From a checkpoint of a small image classifier.
Model: 24-pixel images, norm rmsnorm, moe top_k, num experts 4, patch size [2, 2].
Rows from block 11 of a small image classifier, named by matrix and row number. Rows with one number within an expert belong to one neuron, the router's apart. Each number is 500 + 25 x the weight over its row's rms, rounded and kept within 0 to 999. All counts start at 0. Numbers have three digits each.
Before each expert's rows are labels from the 100 images, of 14976, where the router gives the expert most weight on average: "colour at peak" is the nearest of a few named colours to the mean colour under the peak. Only what is clearly more common there than usual is listed. The data: seven-segment displays showing three digits.
# router: router (model.blocks.11.mlp.router.weight, 4x256), inputs 172-255
# up: expert up (model.blocks.11.mlp.up, 4x256x256), inputs 172-255
# down: expert down (model.blocks.11.mlp.down, 4x256x256, transposed), outputs 172-255

# expert 3
colour at peak: grey
router.3:489492528513467467483521494471504445508493500520537491559483446482513457492446520512527519519475539479452453510497524497494481523492480515479497499459528519500505527504507493487499533542464507505494488511508480512483470520478485537470507480521515511477
up.0:527528511512475508531497477499513497455483491462463535485511543496520530498533508525459494488475479517524481470501492537458471464498546485509538485470568520531497461501497489510525494471464474480516473475452516544461544519527511473548512492543493512508
down.0:536513480424511492546500453512533507465494520458505513540481505514511496525443491490467525531482466499472476508487469477485497499465537490497480523539425491513467496526476495508493485495532496510505518500493508527500509501501511493471504561514517514491
up.1:475485531490463465507482453494474503527489421519500462512488501531510489502497503523453487530515518524548495481507460469490472504512495514506497514519507526511487500444509497542506530462512465502496518474529508500472464532471474493499498502508501484507
down.1:535493533499503525499468515489490481494533453538488515544513545523519529540485494508555483532517512520510483504463527480530496455535456526503486519471488530517449508448519509471519513518491518519494506502511478472473500510495504519520509513503478509525
up.2:503466524484484497506469489453517475534485503552481490521543487487481476507457520512511483522511551473536492508479490507502519512505452504493464525507539439474531520506448536504499474524473494486481515506522533559509466495510524471463524510538495490457
down.2:504482514507510532514462529523480525495511456525496506481515522547504527510561477507517527478525478498499492515521523506502466479497472524507520501523471539496443487489527488499509517500527500518485461515503469447488529501475476530552498471496527496570
up.3:494472504485551492482495531526531471479505550508523505537524472529525435494446514498518500499478523454500483520448524525479487504502473487487502471499519475478519553546489529484480498541493480478512499502517510537525494528511473495459511495509505511467
down.3:527457513483492542547471540527497537493511474519468530453512548507476553543536508512518493518525454458495497531524524510521493461516474496526489517520486499461478487518502487525554502515502507487507479514497502499496515491493496509544506486484492500552
up.4:481476533506467516501476490509543514539516456547496497519533492494518506553499521525504477524517494509540509492519495484517506505535466502508448566471495490549500529442507484530495500499492481482503494503514518518495450488491522504458490494496487470458
down.4:488499504504501500515486526513499521452516444531463521543516532555485520516509478514512498474520479518568476493503513518477457491500472499496514512533486517495428480474514506524467553500519513511483490492517496470497504524494451493480491499504509472529
up.5:502471521510471524503485496479521508545513461548493486509550496496501492523492510535504460514507526499534489483494504466556504496548458497503464539492516488545496490462509495526508499514502482466500483511512530515496460492496530497480494494495467482471
down.5:496482492485530512492486532511493514451509437517473528529555515542475500509519487507518497484520491513558491493520520530474470487516480489495501477513476517491436515460523518506468554494505535496467485520522503460488525507489472492493509477514509468532
up.6:527480494511482495518473534480500532525519474542443491486516512528443524497520502476516495535515508495559519525452502511494498496505466495528494515505521534472475457489504531493511488508500454499480520475538508498514485500497483493477477487506502474490
down.6:522507524449550504509478441499478488452540474455510487587498469521526469509453498509495486529482530517498487481502506509508471517510521486484505507515453531529535500493485491523511494499529490479519499505475519481534498517473475477489496568501479511532
up.7:471449509515486492487459475464513491511461505553469476523534481484497479498470544504516478519508535466525473509501490495517515511513434518491458508478532484513518508520466510508483506535452483500465512507501517549513457501523499462472536503544487498459
down.7:518486525480510518510466523511477501492514463539493533484525512509506508518524454527534536493543467502493512518482532512499470477493473537506561490496432520502471497487512473491502515504541506532477471519505468481479524508477488537560510463494547497566
up.8:493472531497454522501495494487524524550516474541459491515537489480493478561470491531482469550512526488546521478489487488522521503527468490503471529479502480540531513459493505511523473495484488464526495498506539532471456508499540479506526517498463486474
down.8:508495507505524505505489529516476522470516440517484532507536506537494505519527468488516513484529479516535494509518520530461473493496474505484507480512450521498456525464513520487492535499539521517482446511471495460480510501490447496525502492480524461541
up.9:539557533485496535514537492463501510487517455469543500505479498474523519527535500490516522492537487556470491487503516510528497448483549524505483515499497512525496491441524488468508491470528500521515468458477465485491488516515512534496473523464519490519
down.9:471524512511515504503459490504451508525506475489502497512512500573537476494503504492481453528507579521454491491505477463516480521552517522483475504486522490530495528452520496519521507495483506490489476551505508498528511525465488504490467466498436464481
up.10:512483445541475507490482475521557529461535530473501524473498518497486562540565477471474522482487449478478488528493479484526488485480498521518533538502482537464515465530516483494501517491527440519533492449479491479511501543527503501494501477461515503492
down.10:516474525449496498483487451501451495502479524483491481563509468490482487482465538477516484546465547469477486541499529515536483474519498501486521484461492492482505544543486528497556498512503532479480507542498513511486509491476536493495498518536470536533
up.11:526475445491492524514462529523535502467527514505459537449501543493460533514535480467500516499501462489498498535545497483511527506490482537536512504514472489471504454523500487490499459499514486532512509482512478521544526465529498509531489488464520522497
down.11:520471504462506495477485468491503501483473526483482468577507464447473507493474519511510481529472531473496482527489510541510496461537513507453535499459470543472490514547489505490551503489523513480493517468509492475475533486485507503490501540528476537545
up.12:512454463503517499498467516485521483519501544536477498482482544490448519486503505440524524505524505464474496558468502510527523490480462558496495487512487482453515461555493514451489494534508484545461526494522457518530501504533500527486506521497528525490
down.12:501451510480494496474468465517482510490487525488501486528498480498474490489491555500524485522485511457458484553509528531520483481530493536488518500460480518464521558550507498503558489494505531492510479504462483477493524494488526521520492498504472537540
up.13:507469518478460509504477493491511486553500458540485487493544478469516491519487513540500466528498501495548508469491495486529518521539454486506474521491505479544510492458473505539490490508508467455504508505526536529482466485505547478488508499507476486472
down.13:483484478503509511521487542511509517447531463537482495518521536560490508534535473511511503504542480505544487501516516491468478480502460496493486511543482534485433521472531497498470545507513513499481504501518493442471496511484463503491492479490519470524
up.14:510531464534479537479500511482502490492478506501426535478511552456488563491552510499488493463504481525523529492496487514479517467513521487515536502492506503485531488510516511489558469479497454484498497457482513487487544477528509480543502500510479476516
down.14:556513474438527506516514464516479500508466502459496521523466488492491508497459489464483520550450490506477486530494480479527490502483530516486531501486475502485494465523453526495500488489474490518488517524517490543493514498521533493501497530548500544486
up.15:508495496504528488472491499459507460469489532507489496474476518475483488449488491456531531463499493488458472538498532539527504496478483553455540461493483508444534494539493499454481509504507507540450478510488459518536514517528483517513515487490533531498
down.15:524462508473495512488452461514479535514484504476490498538504503499475493498501553482509490531485499478474498544471514517527491479537509537503516495464464516467476535555499499523582497472511502491498489496490482477519513489489518513496482507520475532538
up.16:491464510523529496491499493462521469473436510527491475504530503508516480489463525487519497471509537474504448526495481565516477476500461515480484477461554481482529511518478527480498507536447502511449496498496497549510478526512491488499542480563502517465
down.16:534485482453475547533473509533516533508488486511485537487512531469495533555505506495520520521496431507487528527485513504507527449508498525519511542506422481497477499526484471519553468472538467509507496473493476512519514474504501528539487516520510512547
up.17:500477522483518492502486498476514483517487510527483508530536464508501453489459545515503479515497559475534503505463504528469529502508473470489464511483557477496547528512490549504516480518480500476490498496494541536498479528510510469469524503543481498453
down.17:522489505484510541549483531535503529498533470523498526479510564542513556538542479516524516499520444497499498500517519498493483470484472505516496509539473512503448481489513477513484510510507497508511458501499492489489516496486478509530499481483522494558
up.18:499533536475470498475518468450517477504510455484558484489452473478511497496499491489488544492505501539452485476535497493548507480461537555513485499534517499518494512441509477478487518499512511534491498494508465515507480494498514539486508494482540507490
down.18:487516503508525501496444480507445510513507467493475490497510499569525479498498505472482457534516559528469504512475472488512471512560520536489490490473500497524498527455521519493541493467493506504502476531494504472534499521469494500492456474501431473489
up.19:516482444550505515503479486503531520452542518489502521460500532512491562531562467486483529480521462481478490510484477499531483477470495521544528536514497517488518448522526482507502517494524469519510507458499484487511473556521504518489479470454529488497
down.19:508480536442472481475501459504446491529487531479506488549517451470490476489462519510511476550460538471472504520510528521529505491525508494456524481468494495495510557535493514508545510506508523469499486552484526513494526493475540481501489535523461531540
up.20:502469536488463508509476489489511498551511466528477495503542497483518484528481493543482450525501515489543506474483501489551503494549473481518473530488521485555492500468503488536497491495490485453508516497521540516486478492499547479488506490507462484478
down.20:498482503471525510506488523514511508453513451505487509525535517541488507517502480512512520495522486508552484496506507532456467486489489491480504496537471528487434508473513512487478549501530514498473473497497509460478527515498454488492508493494524461533
up.21:519463462504505510504479526472526483505497535537479521483495542515455516479516489460538525487526500465468477555479524488528523469480468553503505458510480485462478445542497495449474502537529491546453533507532455508520502497528504527503516488493534517488
down.21:522458515448503514475490478506486514480490505479495489542494489485464509499476554478520480535485504467468484562492525536508495471539504534483514508465491516451524548550505517478574486483504524488528474496455490484484531498505517512512497523510457531541
up.22:508532492524494522476517492467473497488484503511447513461496559496483566490555494473495504473535500525498519517506512524503506460508534509517537505496490508483520490511536526477566502498509483496467481492477492480501536466491490502528491507514494494520
down.22:541503465453541509507508463502496511491467510452494502526458508500478525505473491472483531525444501495471519534465469479523506505477533523508533533488454501474508487534487529482520461483510488515514527512486481528489518497496541501520499537534506547510
up.23:500477540520506481488513497449502499517467481527510471517539469495524494508473521528520489496511535481523477491461472483494491510508450492528459536511533493505485487470485510499522536539466485482501525502549518529487432504484517509427534486538497486466
down.23:485484496512515502521496532519477535461527482529458514479529546554493515518545482523535501491512458495529512508524540502483471466505469489519522482522460513493471479487513501515483517503522490493497482502512506466483526501474477498530509448488509495547
up.24:493465527482459496503492488484539500482508493530507512505524459481506472499457515507493462501507542473533512487510478499486517528520465495502457519474533455507544527494461518516501483527466530472506487526519531556499471506510506480464526504533465494449
down.24:533492502482492546511480536521508508482544463523487502503510538526495526512539459512523542479531462507519487502510537530468483484487483508488531500525468538493460485486512496492501508497525502523484474477496480465464515498500471516521495482469551478543

# expert 1
colour at peak: brown
router.1:487549538516532504506479478427427480507464465495487474539462480496533466472488530521513486497528547552493495471468500503544493472515540510524490466483508504518522493467524491496554487492509518491495533531498486482445499518467542507485509499508487490506
up.0:544502513479471547508502531503555507539494447541465535492531524451523527544513515473519475498515462517518486518496508508507524500525477489487463541512528477503523488462474523500498485491477465495499481468503501519503486448523503482471478501536472507465
down.0:539492474506545539551514539555512516511531475509506516439512525517496521452496493483493512472494474496510450490488503540514489504500482515507522467485495475493462446486483474518482499500489520518521515515501485494506527468541500517532489469483509501504
up.1:494514482500471509472532545533515523547504473526482495478556521490490495552500505469510469477510482509508518525533493498484508466536479468493480504464519470500477532472511530503494511503474499463506473509507500470500519462494474501491495480524470482462
down.1:564548495543498542539538519526523508513497490486498524462513507476481521521533529465477504468490493540507558511489497537509536482496531506542525459481514473487518444479473514482505480499453487525495500489505494517490507488503548502525512475521503510501
up.2:481532490522485505506513498534477506467497509463501492485500503514532501500501503517454448467483471514522490456552458518470484512536530453530522483448522516521496508517507524530501512472466491443530438517467545494498513506475437470537475464520436497496
down.2:495492492507448472519456491504520514534484517499499475550538485475510498554509514507486481544495515508499510504511491487527509500506511495476491518523451500499458534548501479509466529473481484468476480466525521498506470508477497476470496467512511486521
up.3:513500479512526535496490490500482485503440542504461514502534515485505502520481539510487456529489525460515478511483499496501524473557497476518504497470521465509489490517466541507512480510479479468495525514511526512502524469475524467468526459543455512471
down.3:488493497461469462512454478518489518494547513490518499487492509495540517557519479545489504529474496509484518481521483486524473526491517506511481566514454528527508508521536470504454512486545472489498471439491495482521474527495482499484488503468521487527
up.4:492514503466509506489492476485482471488485553458502490521497509500498489485463500506464476500483517466516478493487497537496488489509548436501549484469513490494491523552494540513503492499497515452500480527492558518495533520503492460521518468512464500534
down.4:488491484499490481508457471530522495487504543504505499483536492493540475525513521542492482504499509491498506490497522486524483508505509485494509491522466513520499527558506452513452515502502535472490486492518513488497495509494494476475498479480510501509
up.5:528515518496517563512519513499492526488511466526493496502514474498506464516511521461501458469540474552535493513515485525505521501540495491510492482487538516501526501455515555489511484470490491488532463529496512511483500520516483477501493489490477531450
down.5:539488461512519505528515535542527511520507484513481491482547551472489564515490472510484501535452482497537518496474503516542460515518484487503531492494467508501458458485486502513488515496487484489517509443497508464505511478521509495553533502489504527525
up.6:542502536493484537492513524483487513527498466540489508495517477459523497550529536512505491483533506540513517508520489521497516504520479514479470523472520533516519513452509529532505501470510495502495445478478503493473455491494504496497462494505510533502
down.6:537479491486536502537510520536481498480501498492510481435518492500492521465484482514480514479456483482513478477465491559526411501498504507512531478509468505499464487501488474527449559493535529506507474486505490463521529480497493520562495504503512520558
up.7:522500500514515539465482482514499465479451542503505516481532503468520482473482516544499462481486484473501498472501521523495498477533488448493518458484492471505502500541473505539464474501468525424491482511477543513521523483529552476525506440519463499516
down.7:454500478482491460494467468527496513476553514487521481488525486531552473539515454517487478511496504519498521477514507471504481513509521487525505505545479536541459529538509478507477538487574483467562481486515527471521500544470464466475483537475498501517
up.8:501525481512471494471519550533512515529507460518473500484545525504462499536519510477500477499512492534512482518532495499475498501514484465501476495463514482491478534464512530500496512502472480472511494498497498467508505449504445498505487472501470455462
down.8:562531504556521539554531511514519518506494490507491509474510532486460532541543504475493508476494482537518521500475490516512512490498509499543484464472529512481481426480503515488491483498440484523485496477524496492498487499510537502503520496520507497512
up.9:498503486511514528519489512486488541504491434529480472543518499510474488531506529489501473505555510537537512513514477534526502508527482491447474533488517478481536508442508488527513484468497496481473470477516521525481467495510476483457438492506481481463
down.9:531493494499494504555525556514507510518529466539462495481549533483473562524519475505500490511512476512544519487500491522513471499529473492503494499491495507491472460468509504503475508489466493499496478458499491474514503461499515501523524469486508472542
up.10:496480524483511514482472490477487500490463465530495486550517471524478482503480558501514466477510529505491506500486484528514480498537497527491522472463571489483517513479478501509566505500453545494477470487502504492522485541475509503467477532531484475497
down.10:493511470506537533510512546532508505490555484519527521479536533525509516498500442509493497445498467520541498455492505462504477489510482473552502482507488492522457458485509482509452524515524499478542466479502512467504486499505500496514497508471519481509
up.11:520488527504491523501510523470477526535499436530517473541522492483530519545502541511546482523516493514510495498503473519479492492521495521447473527447533502510530504453510485534531490500451476496493489456505499508466455505488482515484477499500482478501
down.11:522489510517534518517533538499458492489526482539508461487539516507481522481501458528511525473517487487534500472498520530504486482475470470520548462529497493494484437488498480506494519510463522492475463504497494501492506510498509498535534490480551481534
up.12:510497511503559525497483480501477487500427509499502497514549501518520464457462547519502429476492517479521482479497486516515520483556506477507507457461521475493510507520478507515505506515475510443494501535510529551496515501484526479507490479540442518489
down.12:500490496483450469500459484518505501478538494489502506491507513473523547551527471527493492514497487506499506490521497495515462515517515513489480550503476551527478496532545483512472491493529482480529452441475505452528476506496489489475491512463508504527
up.13:537551546501521533472520505449478505502491457484542481464492499454537516494505495526536518458528470551467517461509514542507480468488529527479521510493510484567523496438504475468488494491491560519476469481476464513491500470519521539536529488480525508518
down.13:482529499476495490556485493507514510511525508482508494549487473537539453525476517462501465544484550528438449517487501475490484510542523546504466520477495515519449548467506503464518520505521494514518530513541487471497501516470487544466465511501458500452
up.14:524499503488470523471520568520545500508470492545499510506515540471519539521482521487543497497541495486460489521507536514512476434512487535462506486478537472502500495490490515440493470515463503515512458432512464515527468474529473549508530478506499497499
down.14:513505503535562521514534506476470533440507489505507502506519498539475494459521504519491517456514496506545532468483505536472473481467485448527519460504504490488508456516506482515500512486499494475509505514479520493493513544499502480528504493488515488511
up.15:488475449545471515469520530518539495524483539541445549511540561487506480497503510480516492499483514457498479532504505476507507481514475489514492479438495486495489502499478542472496482523471470506489534500533511504507489465521512483483534473529483505473
down.15:489490546529519467490508500458454489468517507474511466529446488495503509548503476512485524522490472501477512500506472533495485542486513522504465554501511530479527479507543510458512522478537475524489465470455487493495518565462472500526494509476500503568
up.16:497500467513461509519504536520536528522474493532489510539534518505507493521471506480521487462489498471495489522512480499510472513523493497519479500479552485516466523486479533465528517514463505495514489487531497505541476482508497515492494475526481486454
down.16:526518477508524553546537525489494502524530488507500503481507529524472535474520503497502510451535524523524496482526485538469520501475486471491504479480528451485523454478483523510503494505470484506483493538480503535501491498517520499502504490482525480475
up.17:492506469502485496505497513515508550519511436556484498527533484497495490550516532507520484495558504530538514496483475519535509519522462484466468542493534495514527524452492506518512499478482462489488490474521523512483463483491467464445453515506490471453
down.17:510472477505488517530529564514504540532536469543468474477539513490473523534526463482513489523508486500534513481510498523502474490529461498516505494494489518501474473464508508499482503497470483504523464464488490466504503490508489513520486495491513481554
up.18:519523563472502492476506475460456470494456480481515470488487474486524499451487535512518504482511517525463489478494512525512467491498524537468563484492528498533522477480497476488520511515465549513456460502479476514527505524483547526514515502511510482531
down.18:471507468511536509513455513544527509545531495489488503494527544486530509537480491492499455502480504510477491499515488498513510518543509536498445512531490483524495499463506465518483480495523492501552518503502490483526506477534480519482462487465458508476
up.19:458528492507448472455525555532495522531512467525486475521539511530456479536519492480500475526544497535512523509541488496498514485534484472474472532500490488484491555453505505530504520507486490461512502497491514448495482473483447517485468488503471453481
down.19:525511466489518513548517540553515531527528491514468515441521526469481542528521479489495498507484475513521496520498493511541474505511503507547494500451492491487509461471517509514464485485442485534508464484495490481513515482505502504529513486483503493521
up.20:489553478500498514487548556537514512492498483494476516498539490491496469496476493493522460482510513540507470514505532478479492513542515446516507471489528474501481518490493514478531508491503531448529481522514514462545503472506457499498480508514462460483
down.20:537538474472485503527508491505510521561497498470498501475514482424488541517499462523474504495507486522499553468492481492532493524480529485544470543503491477512490455502468485522482528505477472487462481495546515522517490469477514488486496506524527494519
up.21:492489490499478494509482501512503512526492436525515500554522496518520472527500537519495488505501529514500493500493433491507510516515481509487449539497547488524480526447495493522527535515492452488491528506535493531481459460468475504451496497545500482450
down.21:509488492515512527499552543505496498499544477539500501456502515492473545505509443498532533470522463490514502490517524525481505465478478491525540486525474493489482461478491520474472522523504496516493475496478482503482506473520520517576527497489544483532
up.22:535505509477493529505492469483528464525439548472477522473529498465523510493481537515500454513441498450501472483510519510493494507552519472495498479465518497524492473555488505514498481515459507442490494501488519540502518463517535481511527458543449547516
down.22:458494495509503463518492473492490491455529543514541496509536503535556456514524468538498495468508504508495498473495527482478493496492515491504481493540482535542470509558532474500454521493540484465507469486513518468489487547487481477446501492467522490518
up.23:467548485513478529518508495511505489497469482457515504510501503528492459507493503480482444469499500520508481484539480514499493488554542459511506478461533495489495515504512536501475516496422508436501459537494528499514508495507445501501486452526439505492
down.23:506495491506461483542477513515517501522508530520494518492554490470504476518541489522500486501487476527517530509479503494535481503525504494508487475535452504510450503536505456503454535498523520485505501478503503476506504494496496485493513466473501502520
up.24:500473466529510551508522523507534529483496516523474528499561541493493495480470501495510501465486517473495478514492505500485498480518476499506504469455521501515529516497474531466519508501478524502486493531531509512506486474522501499515503475527495501463
down.24:508519565496511506465535492477480466496508498473538471534475475482509503516466472510483529513512467515486546498471479563497491538471534512495537509506486500476543500467490499460473493494543489528465486491470486488490502540495500522519506529505528490548

# expert 2
colour at peak: green
router.2:505499469505461500511507518554523523542542518473494524492493544491477547565527486511508513546507472487509514518496506467525511473487496487501494552536466506499488475519535482505487491515529467503517510463522493453511489475501477515508487499462501490522
up.0:521490552477516504501505515487482471482465465537505500506522460491520457495471531513536468461516545498495473503498524504516483492545463488508471475471531454540504523466482507488531497539479544480482508539521500512493498479493508499483497498531469482461
down.0:521481535499498495519515507467489492444459506533508513465508476483490488453514539500524514444547458490510512516527501523477484480503476493480510438510486505496486520476473502486489506532468511502464516494502486500468540497521532533504536537487519490522
up.1:562476510482508543498496536519513509488508462555472513499536515482511493505481541534530479489535504510520465477486529553505491485517446487490478486470517441553508490461503497505501489516458539469480507503508515506483505500517530491509511471505494500495
down.1:502469518509477503502506531456506471491453480554479495474511471504484477468518506489525506493531501489505511531504498504496517499517448522486481478496504487480488520463471497493507512525480503515484513510500467523472508500508499533515536520526499478502
up.2:496485508507556479456496479471472501467466530498520480533521460534490447460487527513513484490491520468483446488517515512496461479523498493488539460486503487481501520512494504478487520514461559467475474513473501521460510533481489498535516481533481481521
down.2:548524499546489550509508466508499475528496522469532534468470505451520497477506474471476527489489507510494577498516493466516578487481531472491474498512493479507568460529525487508491433485502481493498520473498522545492487482539536490533489523450509523486
up.3:516546498475477523481548530506514506502510466496462527528492462471476470494476494477502468488483504558532467504526487466487523466537516466492477506501501498496465499482506545479531517464511536465509528523534523485465500503490474479482494540543463490479
down.3:559528493463515572559511486487525515507468499496493521513461479426475474468482521459464499504503501518502484505483485564515497509496519493467508471464502479488517480512479508514529497481478529514483462528496515541506515489523532490504501481498487506501
up.4:507509541479530496498483475435484491492465450517497509524510464483530491482486524514469497499493548522509500475503486522495477515504503482470468495474537491558490526465488499521530519492505528489460476520521516536462481484473540479479494522536494512483
down.4:503504522531550528429505502498503480485477476502503542489478521494472514518527537494519495431542520506513546529543471505489532518514496532472444492500514455488541515489507528493488506510503518531509453527451472495498481477520510514504491534519480479494
up.5:541501525464511487470500499503514491479465459508481515507543448476512481486465510520480468510503515529516490461507507513462481514531483482502503490497518472538474513470446503518496532504492516475468508534540518505480516473481513501513488489565475469499
down.5:487507495505513536466508512469523492489482463502493522494452465493456459490481504453506529490541511525516504545505471492465540527478506530501462482497511503468507544474475541485518510499522514539528464534479474521507486514528488521512506532530511471488
up.6:485513490522589495494512499520476529496463510484494477512510519516531483465510534504492440466513500494526486497505497506534493489556535459480527472490501501495534530500507515502508458476491532454495504508487536513453464541501511458482484509509440499486
down.6:555521515481499523493521471475478466484474532472532518506464454461496474463477492454491534506476513508467522515502506536491508492474520494472519446502493521492515485517512498481514474505501522511467499503501500501475537489489505505546505508507524522521
up.7:437498529458513459477514494501495466493505532486525496555543441539485471513467489506513483497484511482482487483485521472484501500510478493517454514531465488463452520520466514494510589525537481475488530545539504478471488496463495510464496499561485527486
down.7:545515503548533524539514506477472508526546483508514495485469501480501522469532514482502513484527532511512502504525491504474528510497496493484443530507538495496554434503547497478505483490500466506497486459466504518491500516546465505491496479453515456504
up.8:507467495485511492498487479529514507476494580476497513533546538502503514520502511530478455494469485437521516469462504465506487477532505440498513521529507457508491498565471492526480514496497489428470513495508553497471482491516491463507508470505463501499
down.8:499519501465514464527521506496472488514492524486506472452490453496533484451485475500488495517477540506484463467481522516487463523508517464515524451463525553531502517519484516504517508508509555458515493501510524489481520531486521485526492520522494501524
up.9:499479565459496483444501513492491466494498488538505504524534451486513467504490504539537478474522515488494497473529541522503478477522452484473472473465523487553511533476499506505494498524485570459489491524504504526473469475469516504486513491508493489477
down.9:551484512500529532509513513470498486442475478542499529491519508495464496460508510483504508460552462495519500528524476498479492523509472496455524476525471474471503491462478505485497500501497503510454523518501490524489510509530511525541503520481508468511
up.10:533495562487522502495534506482455454457476485528503476527540467498490440462479522510535479478515527505492458505478547528501497488536471501471528445471501461520516502473488527482528500515510551491467496535517502508478520540469493508519501491525482465485
down.10:557497501510472533578506514512508532519488472520478555443492535461457546510508491469504502524523466509515497535487499535478518507513489503449467517465510502467557491493509517503528472494468478529531477440510482526477501485515495503521511528483490466494
up.11:494493501501521487495506497523516505475494511504458518493562553526539521502524533530495438526503485487540502464520485530508481490548501449487488529525505458524506496510515499519499515492492512427480508511486556493463506509515488447494526469513446528501
down.11:528505507466505508524535515472483493520464529497518506445496466443520492472489483487509503480483524504475478502465501548494491500510501483519511461460546511520504500507480520464546486519475517490497484490522491503469543508502522513553525533525515503486
up.12:524494540465502488485501506492472487510471468536482487492532453494496463474481532518523481502500520500495469490518511513490487498537471506489510447462529504543519510474517501500507502515469573486483489524499501502484524525475533505504510485526477492505
down.12:541504541494518556501549513484497466495471484517512535491485477485478496477486519487521498433549491512529561523501492508465515488520493499465489477543502461493517504483485496480484503511506529512466529512516485493496512499525497530501501511488508466498
up.13:496435492505507489483475467516524506462481569483485506506544539513504507499500523539490467502457478423509483472487502486497475471527498482472500519506515474507500493562472489514466526501464471449477512485494550494453502483508488463489518478525470518494
down.13:501514512478521495516528498474471474529493542482512479470497449490545474474475480501500479494449540495475485471471524505489490523528518457523491464454552549541490503533476515500547512517515533444514524509518518484486497547496505493503494518511489509484
up.14:523498522499526511480514496432500482472450524506501499474530509492503473459490543522503467477494534481494458495488509512465458473551499480485526458500505457488482518527471517498511500524471547466454487533477524509462513482492518477496538484556449480511
down.14:518528524522497521480517474483493452529473517483530508488461448481518472466483459473488542502504493514502535509490490491476548533477510500460503479528488523517553508501507501494525478502523483507482501488497483500482494510505485495532497554494524527499
up.15:525498512489490528475500502525523507509480481484473542452550529471510509511519536525478449480494477501524515470507513529476488468536521475526494511508487455498513530517498506533494471485479511443485508481503546503426508445518507469512493476498454486479
down.15:552503527477520518565511485469477505500456505505513484509484452451507478477451479488501501497502508493480479501485501530514465496501494496486522448484511507508484464498462491477522504520502537491462495524518497515482521522485513516542515519526507503513
up.16:462512486474530493481515487493487499490499507476494485535513480535469481509448501506487454481470504506531469469497466483468469502539515472507511500520512502472457578520488536521517568505530512451518517557519536448446481484470486467500539538538451497493
down.16:573531468477468502573495485522535525533497519493492513452477524439512515465492508456475509517479502530498494504479498544517502492505515470482492478455520491506513488530469509517550456480464507480486479465500524565492521494517518466517493507462500509482
up.17:515477518483512498512497506507494496500477473551476491500533479487514476466481549524521467492504505500519469492513505542477485506545465486483483470454544482531494487469496499497516514495472533475472492528501502494481513525499497504495487471541475490468
down.17:501500522500495545547515520477481525494476496504493514532493489485488477440501508476525507501548513509513508526485492541465509515526491495454432479500495496478535509481501509514543498508527475517465509525499483546478454506496451520496501504495492466522
up.18:541520530466530515458540511494497483480473460490477503465529488481478464452460504477486477490507530529509483504495504541501497494526525471501492461468519469522482553475486533478519497491474530484499482512513507502514554481495521494506504531528469478477
down.18:484510481518501518552490455484485513516478480470474503528494516495471526511525512482480454501496473513516515523534478475508504520547530515451474505520493482480524494498495514514514502465507499507509461521504503505548434506490499486487504496481455497536
up.19:528469556442494495479519526496471483514492480553497491518522462494485457470483514526555483513523508477495463487486551538492502476529448494471503476481489497540498504461512513489499510547508542482469502514519505490481513522465500527505516486525493474520
down.19:531481504519499521492526503485493497491473485530474473475509476451460484477509497477500490514517458518520513536477487502480504522519467488443515472490489537466509529478469526491526495503507506512495536465509495503483519493501513513521531602505477456503
up.20:499458494463533501520466462520503495470497571475500507517531500517529482486491505557479486488465486453495463464514486508497493507510507497453518487493507502507505492564497480537477504493492516466503480525487527496459493546501507483534488492507489465531
down.20:465497496498506473485504505504483467528472528498495460472510449519522480490473500515491471512490535476492515477437546475504509492530495475533504487514505480522503537532456509535526513530529499460502556494514523498481481483491505480488506494526494515457
up.21:488470479479505473493458450514502502485489556473491516492515523508529495486531488533461467513468479470504510466536497505471494524510509496484525506493483496543509513559492471550518539460502503450506478502473527488477509485517494473544478491479474513516
down.21:497512511465516483493519524519492484481503525474493495475510479503505475473466528518511480461494528502497481477469520511479458482520523477536495461506547480505452488538473518486493515507485543469519543534520526492503493488484508472460503500526496487439
up.22:535480480493519512487501501522526512472491492515484511473566544481506523496536553528486450464519491506542530473528506512490507472555495475508483499510505469507535494485482522521470490493495501461464522499508532512460480487517486479510507450516451501488
down.22:564506499512503498539534515459512477539474513518514515458501456431500508482467507461527501519481496486465492494440522544492510472501481482516515486473518497504507489488450522474515511552472482489459519457528501520450498494507511526531550531520516496486
up.23:490464499536548502475496483476509514447462535491519474478538500512494490453511531504512466477488527462503466510463518500503467483547507492496531467506496494484501487531497506497476480516476540481472492496464510504493507522517509488494521497528453469515
down.23:551519527529476538490509484490502457525493525504530547491468481453530484481499470497504546482513505518485577509519503469506560484473498496481509482525461475514565496507522478482498427494508508512496505496469488551466506479526529509552492513462530537515
up.24:506523516485521502461528520479457483521459484499487481517512467486455431454468485468502474513509515517516471505506503527498470467529545483500527423470501521484513526486507537488519499477502581484471483529524513483480510523482496483537500505538473470525
down.24:529512472514457494503484458540510523491520492461508548506472505498473508500524485474439505508493475523522537497512462503489525522492545497460506509507486527486526476520521508554471479464519466497558503477508526501520514510516499461524465533464488492514